{"model": "self-supervised audio encoder (BEST-RQ)", "dataset": "struck, bounced, scraped and rolled objects made by modal synthesis", "train_examples": 78125, "n_mels": 80, "hop_length": 160, "input": "log_mel", "win_length": 512, "codebook_size": 1024, "mask_prob": 0.08, "arch": "transformer", "norm": "rmsnorm", "norm_position": "pre", "activation": "gelu", "mlp_ratio": 6, "head_dim": 16, "fused_qkv": false, "bias": "none", "qk_norm": false, "parallel_block": false, "inner_norm": false, "drop_path": 0.1, "subsampling": 4, "layers": 12, "width": 384, "positions": "rope", "init": "kaiming_normal", "residual_init": "scaled_by_depth", "optimizer": "muon", "muon_scale": "match_rms_adamw", "lr": 0.0026, "momentum": 0.95, "nesterov": true, "orthogonalizer": "newton_schulz_5", "adamw_lr_other_params": 0.0017, "grad_clip": 1.0, "steps": 10500, "batch_size": 64, "epochs": 8.6, "lr_schedule": "step", "warmup_steps": 1050, "weight_decay": 0.2, "adamw_weight_decay_other_params": 0.05}
Rows from block 3 of a small self-supervised audio encoder (BEST-RQ), named by matrix and row number. Rows with one number belong to one neuron. Each number is 500 + 50 x the weight over its row's rms, rounded and kept within 0 to 999. All counts start at 0. Numbers have three digits each.
After each neuron's rows are labels from the 100 clips, of 14976, where the neuron reaches its highest value: "strongest on" is what is common among them. Only what is clearly more common there than usual is listed. The data: struck, bounced, scraped and rolled objects made by modal synthesis. In brackets: how many of the 100.
# fc1: MLP up (model.blocks.3.mlp.fc1.weight, 2304x384), inputs 288-383
# fc2: MLP down (model.blocks.3.mlp.fc2.weight, 384x2304, transposed), outputs 288-383

fc1.70:535557447522489448520478416499510438462536391522479510469556492505487555491526425511433473508517434470512513526547439452523499577520475455479570462502561429480485543562488509361483432516464482512490526445449510463391481479473397502551546527504529481529488535517483504460601478583517631464
fc2.70:546544441467460451548536492465469467403539469428544492537442417457471450450540488544461467528589407477576501533614529509542542610454509428506520463482559512449547483552562498480545528578464534511525480400476515517392547594451357519509525364492553513455467485551539457467543514466464525465
strongest on: white noise (32)

fc1.571:560567545457510478511459529506567438499544513545475399460394484453533556492430551528433440538471511447456485445476500580555479518478439518488554473491495620559426511567501468604541562575485490485537445518449420481450539470546518528496403459493405483546527433460607548474452516526467413548
fc2.571:543539467431411429450492509408497481539543502558489441599465510514485457543452539559353540475503500490469535518410485503504514527457472460482462472555424496555390493604533419527539505529500470510472526516535371499458510505529451556417470508458493428456563466501583498519475453543436373536
strongest on: white noise (74); thin (high-pass) (40); pink noise (25)

fc1.749:533463519525495498478424450457516408476553508587591570482492459536497564469460539454474658501529564535482479530509504501477523533424538590575575468432570462487463503503464552554488553560515499486456512411520489559444423464517404568364509576460534462527559484478566463396464435561485517438
fc2.749:478488534540308546492531401514435524399569508413549482601550476516463496462347465504505503488528530447536527483463502374434459482467561485541545464552505463421465415435501545514552519546405490438454530545432533428507558513541436491509497542479495503474505481430568513530464475370473528510
strongest on: white noise (86); clipping (33); text has "clipped" (33)

fc1.475:403532511582455512494441514493388461505490444544447470533522596553547510516504592431495395541406482390529558524475436517560473442556577494580531483520483548508536541480536454529532497504499503604527475554498448455443490531525552467555492520581455539423526541506476467546521521432407537448
fc2.475:560540487478518523465456442399496542448508553493423594433546546450551563481480456413516524547489477440500544457450496440563457583512564481522471516489424503550505499430454596587538538465488614436456485547526587471479477472595478457559456500530433537406535530497560498527436508437437543527
strongest on: white noise (58); thin (high-pass) (41)

fc1.556:524423493609478554468417455500467464572490498461488576507526447630549484515463398545518521541564488448505541495444531456509405487533529528508501418456551592514431632476476498511381507499540496502566533510473585533396546512491484454526477478522575508560521487554512377461481577434450453443
fc2.556:494518505495469547512475490457552473509552482417498579421535417567539425460502393470521473529590473555568538473472493416495477499440557543512436528529591489463555589496534591469403497480553447380451549471552583611464387411428483469555475477579489477533575525591464412519475526465454489573
strongest on: white noise (69); thin (high-pass) (31)

fc1.650:495491492479524432443529531506478495481435455454598420501557455532516442587496506522511494486522460570538495434451558499480457461464449451477544419455426570459625464528461489568505507570582449591547539518573431463507474507513565419538616506511502550528538495497494502426448565531476389536
fc2.650:447543457442400473521490421499514531408473496420546552478423500449504444460514549546515412545480482541480545443535443543510481463531464472383668539529487439547523576546576467468490472516409520483588493516563580528494493540521550511501565535549508481532500439501502470546540414541453546482
strongest on: text has "noise" (55); one hit (49)

fc1.149:411577486556513466489515498551407427488515421526498540467475473462561565430522473470541435596451445588511491475498489525516557511495526494593486490432429475486482513576508477493434548454497485495437508490477557449452524481442597489526473507531587492517555486459495519554578447428466505433
fc2.149:548416517457505465438441525465478569546542430453460480481481531468435620497485548507509452490434436460498423491538483493486493565415419459568500420484428467424520450502528462489493409469601449455436478488427466388418531497415492486493526526540500537488514428561549476481540597522459502425
strongest on: white noise (39)

fc1.392:462561543457531528505470415506520496424505487447509535426620511532481489530471458525563552570447471539610561477488400557518466509452594489539330453480465549586512444438410546537533378446486476491490497544397486474498540534550428524432452483551483477479527515526467594586545502472541545522
fc2.392:515500522587415459556490555539509656434448403490429524560517464501533498387424512499493488515492611532468398498509513491435537553472559542421490421460546482530419536531506570527429593447520489599461446486538500599469520427512513459579586522538522530524431511480536409456413499492481530491
strongest on: text has "noise" (40); muffled (low-pass) (35)

fc1.16:566502597463493470586450450427540489528409489489473536504516567540593501440494507563472455450530472529485460530505499511567552481506403453532555487518505484493562559470496525469429444419521596469540479496480445528380354496477424481502486578484450521499483423577506490504468476539478582427
fc2.16:450510442597469608554477478435465537538496456508502495524537539435511554524476490452569603549529618481522522486470506517482597593510552500521586433439447507533528538482529441525492492534531463551413500477422475510571564545597530541541503474416503508504458459512537508408502525482472450552
strongest on: white noise (74)

fc1.168:518499562637546630492435550493473488536503590513569393535455501568520412520438514585480489518551527565465435443426452447502372514487452553467545490491450444601533451526552604553480459426456406422582563492393528416565480525460513525515494523506460548564480503545574510549513528475538515491
fc2.168:464401547589496484498609583450422493524468434408541501388525460500543517466555490540469423523476551363513491473488462513532449453511449485517470496630419503467475553552516505387523517493469468484468541468621436531513475456527534484448460513500446591625478449543523447560470494484414495444
strongest on: text has "noise" (40); clipping (27); text has "clipped" (27)

fc1.737:577468454421540445486456460539436504488514452469464456540440533543489627446452530529489480564444466439589475551477484428454513471506493473535615392440473589559465433494524513496466561455425543457459469609585479454469448517465434562546512461525564467658520567513442502464553501602441511414
fc2.737:597477507397502468506495380517519404494525485488525387537408554543475606525406514478412502491399476537543500561424436476513435489538488419548517453384502536476526481481518379433468493470478576465432550556484466432510502515499467469408527523411456545611468533489515563483549470460581531444
strongest on: steel-like damping (62); clamped rod (37)